A small segmentation model, trained from scratch.
Model: 2.22M parameters, arch unet, norm instancenorm, widths [64, 128, 192].
Rows from block 2 of a small segmentation model, named by matrix and row number. Each number is 128 + 24 x the weight over its row's rms, rounded and kept within 0 to 255. All counts start at 0. Numbers have three digits each. After the name is the row's rms in percent of the matrix's.
Before each channel's rows are labels from the 100 images, of 14976, where the channel reaches its highest value: "lies over" is the class under the peak. Only what is clearly more common there than usual is listed. The data: rendered rooms with furniture.
# conv: 3x3 conv (model.enc.1.0.conv.weight, 128x128x3x3, each kernel summed), inputs 0-127

lies over: door; lamp
conv.34 102:125122080097135158122112130116070087125123153139114120116105115146128118097116119144143109162141174115130097073126116092131146119147153105092164163116136148141109119127145112134134134114143111080111114108111158118131046154173165166102109105124141120149119132109138137109113116126121103112145164143182110113144118163144090114142149130116132158191120092097120104113120135120157141173132

lies over: wall
conv.48 103:122137139111153095111121121130139092147173140120108140140122127091145126099138108148136118129141151134165133077089122065130110148151103120158090145112106135128189154128156145150124117110118126124118106094123150135089099125153126174132103119106083122154125110109146134122118100148099097134139160098142172151211127155110079106148133086125102114168140136140134122138134124120175105120165

lies over: chair; trophy
conv.38 092:159101110159142126140114112127119117102076167136151141123144131142161148122145113121113076145137139171108143158095144108110109134149085147140090168128150109134148139098122127128120123177072137127181107139129147090116134084139184121102136110103145141145167122151138141103101116120174113098139149097118183175117086164118134113163138109139136115147146112106140153139097117110128133128174

lies over: dog; window
conv.117 108:094154139158099134119121130137119126136139109135158119133075158181154111094104138133140171126093138117128128080131148147144092119154121134133129142099078113146125130143103130151104131081114177138122079108125150104060084096106119088153172147142161110113112101102142150135129131143120118089143132111173108139113134105150130172148124163118159102139168087111120115124096137100120108146135

lies over: lamp
conv.12 090:148112115131139136099161133133111167114145141182077116152128131100108116142143140108153167106130140095180107138120099105136120116116130094150116141092143078132153147134134118135167130125158120138137173105086125150085104149089123172112131076103095108129141136143181143134149130117098152135116103128114155131076110152112113143168141116135146134092174159143174134116141131096112151117088

lies over: window
conv.124 083:115149133130127109129111170135106143173178103131106109104077116132178148138091113141137117136091152115121134169141117129090125058108116113179105114169118143078085119146131141152117099140136130130128151134093111153155122126160108139089124104099118107152122096132134161151098169149097137098125093135161146096153130114138087160140091148150154130102140133115154117097134136141100096135129

lies over: umbrella
conv.87 095:139124141120114130117157077140145100141139162119114136150151105120117172136167099096137096087131137167169077135132143088132161122124166098145135103128173135145097175168166100158130133137168155105129119106134126136107141081115110168097138117136123175156132108099111093104118101115172157150137133138151114098172130126099129153102112124162123102138120113124158141141122115121162102145091

lies over: floor
conv.116 100:132116149127128102094145141150131123138141116162123157093135109091118131106105127153100095136153115131126160118118137120110113128151158159188167118154181122063128169149093108114161112183118130122085079148125167146156110131158137110108126174084127107092086104126161152153136122108103111116153133115104152117117097146121126162146126115159110166141152160125128122097104140157147112149113

lies over: wall
conv.84 083:100118144140119147122162166065136088148113114172117135114112117133145081176116085115138134108126149119143112165108127147111092205141122090124152169118141151091132169115119161118156111115148142101155154153126119149132115158137116143137180132138169119156137135130111149117124110133095132131131182112100101101152165135154124162135088147121151132135106142120115170099155132153127158107144

lies over: floor
conv.29 114:102118166112138145105106107127097127194132073141177105099143125102128162096163106106142164120149140136150154122108127138123131131171146168086129134151132146118115100121068146097139069147124121135133093117120153135113130143134118130121125105094143086102157119095131188130150125119101127121107129092128116126122126197099099129108150146148114172159125117108114102102099136111130110106135

lies over: wall
conv.21 092:141156179100155137128108119113114100159163097089122147138116116082132166104107152108165102147156152171119143093154130160151092117087138133106145112118171099150113105102153131134131059144179134132116112130157120115139137142140126084122141119140118123112088085120152156134106108169138152178120110120101134085113117139137144083125098132141133136152158171139127121136095134100164131128120

lies over: robot
conv.23 090:163112133129140132146147194083147136122133131095157104128147146130089108162131113102137130120124104144155119158110123127163120113150153147138125127140107159134156106141145141163115111116114147109129121117139101123124113110164167060108065146161120112157119119153098061172122120170171163120115115144112111154133110129107107161141138145144119142102117141085101115106120189159153104141108

lies over: floor
conv.92 111:122114115131134106090110131132110108175077085121102110132140119135161119161103143113112097125136116153141114112097090086099122124098144135097113160124123127111083117143100124117123149144128136094167151068156169114125130110136138106095120160114187107110124125103124157170118141121158116191149125136095109116133118063117116118107165167155122158124096115141134124091135103144141116115086

lies over: floor
conv.41 094:153151124175140132117145093174157121142131141179134133102102142146111138148096140115116165133102136112149119076152088085171117091160110161150129151145174112106103113118133134121155111136129111126157116089101097145131147162148135136143160131094124163113112108144129127133113078143142129167131118161132123166152144139095120106122101119112175150114147135134118109153060138142073132101095

lies over: floor
conv.7 102:114126157166184146138132107121120167144120094114124101176140161143096123103111125114091192074110137125099115138164108157103127141083123102145081158130096129123120175173074125116126112114127122106089140146126110146104149136121172109133150130123134115116161131134117112151116121122149160137087120155111109129094147151138111132131099138147104156127129165117133116118121124194121135074137

lies over: trophy
conv.114 116:098117085144122080088100112163119118147163139136116116113104156130141154089100092125113137136100144122152139125135097084170131123098142085147096111114105098123080132137192123145148100085126068122125132140138135082085165057114148110156142126122090133160143117131140131126138109119109115092114113132171150142121126125130127141124131142096108115127130135170105126160138144134133088139158

lies over: ladder
conv.5 106:092159165113166104140136125165133123155086147152102121124197165133149146114138142151139147108147096111099071135095134089128125108169096101126170128108130142092144112099138162115118162124118105139134140180114153103137151113132106160124142140124160162140152123094111163121107117163129123124108081150120136139116100153104103151111137118142155136170115156169093154116114140090130115126089

lies over: barrel
conv.60 096:116103154098157119096129103137136133163125133187095094113097118094127149122108125131130135072092085157112147103121116117111135128110120111095102147105139139140132149131133132152090143162112142169128115134111131163116119103116136101173162189128067133157064168162104099153130120111126107138079123154111133146125091129144109154150137118128116183129100106139117103135149163142134140124137

lies over: flower
conv.67 093:152151095156103186143101151127147160132099110137082091128123132138148153128113124118129140172154148123156115116099142100100097124114131112130136128149137150102140125132134142127063134104139147073137141117143166159159159097134148082149146140162162144125139132127104158147118142163130102112170137145137158141115088118098098207096140092149106152140125149105143134124151127156108108107093

lies over: trophy
conv.101 087:151085040101125111059128148146138095151079126159140158150121160125134173141159138107129150085162132108139105160123154130110168095130130143127135123146152152098144107126136120132135116084123141120117125119151172119111113142131143104157150117132104117124142125105119126102087132138153139120103111150132102122109095104172134158135102137104097147136143152128133105126130203112139133168161

lies over: lamp
conv.35 095:102147120118116107123100103160146156178133126161088096171094120125111126128153129189120137095170129148130131121146153157134125154165168114150138175079166122117093129107116104134153108110164099128161132147130118140177141110136107126055112082129152114104080097113114131135136123141098142103140147100136107100122138144144147167123138115134096112128089137120134115149080142134136141104126

lies over: umbrella
conv.119 100:146127149126125165138194147164122138169107106099157120125142133113107116148122114135162152112150176107113168108160135105148122116123108113168122129117165121143177123149085121119116055120131063134114122125109134164145093128136127148162163157176094163171166138131188114132121171122126141115110107125121140109123135131188134121142135122140124146135114159111114124108136151157119120146125

lies over: window
conv.1 113:129119170179127131102140099108130079091121078157109091104145140130106181115148108159134136118116146132105090147123119102118136147086146141135134130127105133128129189110077162111094101112156145130155108132157161097155153122173151161160100127152155119119136114154096132120147153093097104158153139169170128137150129126155106151147147143111114128132152100173117159133131130159134154143151

lies over: wall
conv.88 112:174096128121132173123129134122134126158123076143101135141129183153125121126126141161113082182126104122096174094142171157111136169120129139117144167161127163108101152125142166135152147127077118104160139133128091122146132162108096126126176153148150122110127146174099175136135105112163120131129115141131090134154109125118162152122122121111139146085120114140137109066144128130090134139136

lies over: floor
conv.110 107:158105173172095143163105150164110087154106141162085113177143126138129127094102140124128106105147169136155130151131123134101136125133182130117105128111144077122145146144118125143116126122127155092118111152113182130118111106095115132140096095099093099106110149140097094156115103154123180168135093103142063100134107106140133105130140127113158119129079116117131117143129124123154144155109

lies over: flower
conv.69 100:160156150143151139135134075133128106146090128121132130128150117147136157098154132130088135155115163066158138153134119101104130095119157115131128097157109124106170127133116068162162121107081130071117138124125155120105149075164147160129133098145144127121100075147152162089089181145109134088124132117110128141140108136089120118123134137130132133163148110146137115094159127123114132169129

lies over: lamp; trophy
conv.43 096:129119113123107125095118097129130082101153156145143100119179097099161119116108128147183122109121115107090160125131108136163128128134101140132179108140112113134149093148097150132138098143058112112118107123114099115179133137113149131114180128136128146109127097166164114087104145111159147147154117141138136122150111158148145141086155128116106100199104080118114141156111144132143114155134

lies over: wall
conv.102 099:101108125159133121131141148115126115126165163137127136166129139106108103156129133165137136195126171111122137090084162146098134149136104136089110154126128130168112107138107103160111114114105120135141172141129088162142125102158140168116139099101100129116103124093082155142093140155170138161171135145130142107096131124111148161159133175146156125140162109095153127125105153112158184142120

lies over: floor
conv.10 094:137132162155136135150126166165167114186107105118128166148124165105122147099115167153100140125156127116113155195095143143083129104177132157157151109070130144130111153135141137179141117169137116113089152157108152135149118153121118127110104109137118164142110135150142131154110114131147164118161133098102153136163156111095155162113085143125144133114112141117125142119149140114074134138112

lies over: umbrella; lamp
conv.91 099:134120117164132116125115147152101101136113105145162141156109135079160095108133119098126145112100138118111129112129126172134132096098107113157099116141118136140125176098083155146116105113156147101143136109144128160120092109133102122092111138074112114139161136175132099110124094099089108154127101132082090100124137109135132107096177150128098154080121134073115151098133111113125166080108

lies over: umbrella
conv.63 104:098123134126125148162086104104113130162124093118111159109125141163111106096096117093107100107088124082111174149132141181145100116125177146126082141122136176140162153126112091128108138115130152159104111102138120151109128115077130132107122099140133121113150159126126081091121100112169116161091136136117126104108160121133121141104094105123159137073098140092130110090157153118137129137114

lies over: robot
conv.66 101:152136126167129183078113081112083152103113129141115138119140163150092111148121125122144111095126148153173133120101128104172111171103080136107122154175118139122113108086120138132147163101140140156123129111122111131095161135165134113152152131112127122104147089090112112119116133151115106175133179112100122155106130121119156132103142124167144149120117088169135135145175160148121162139094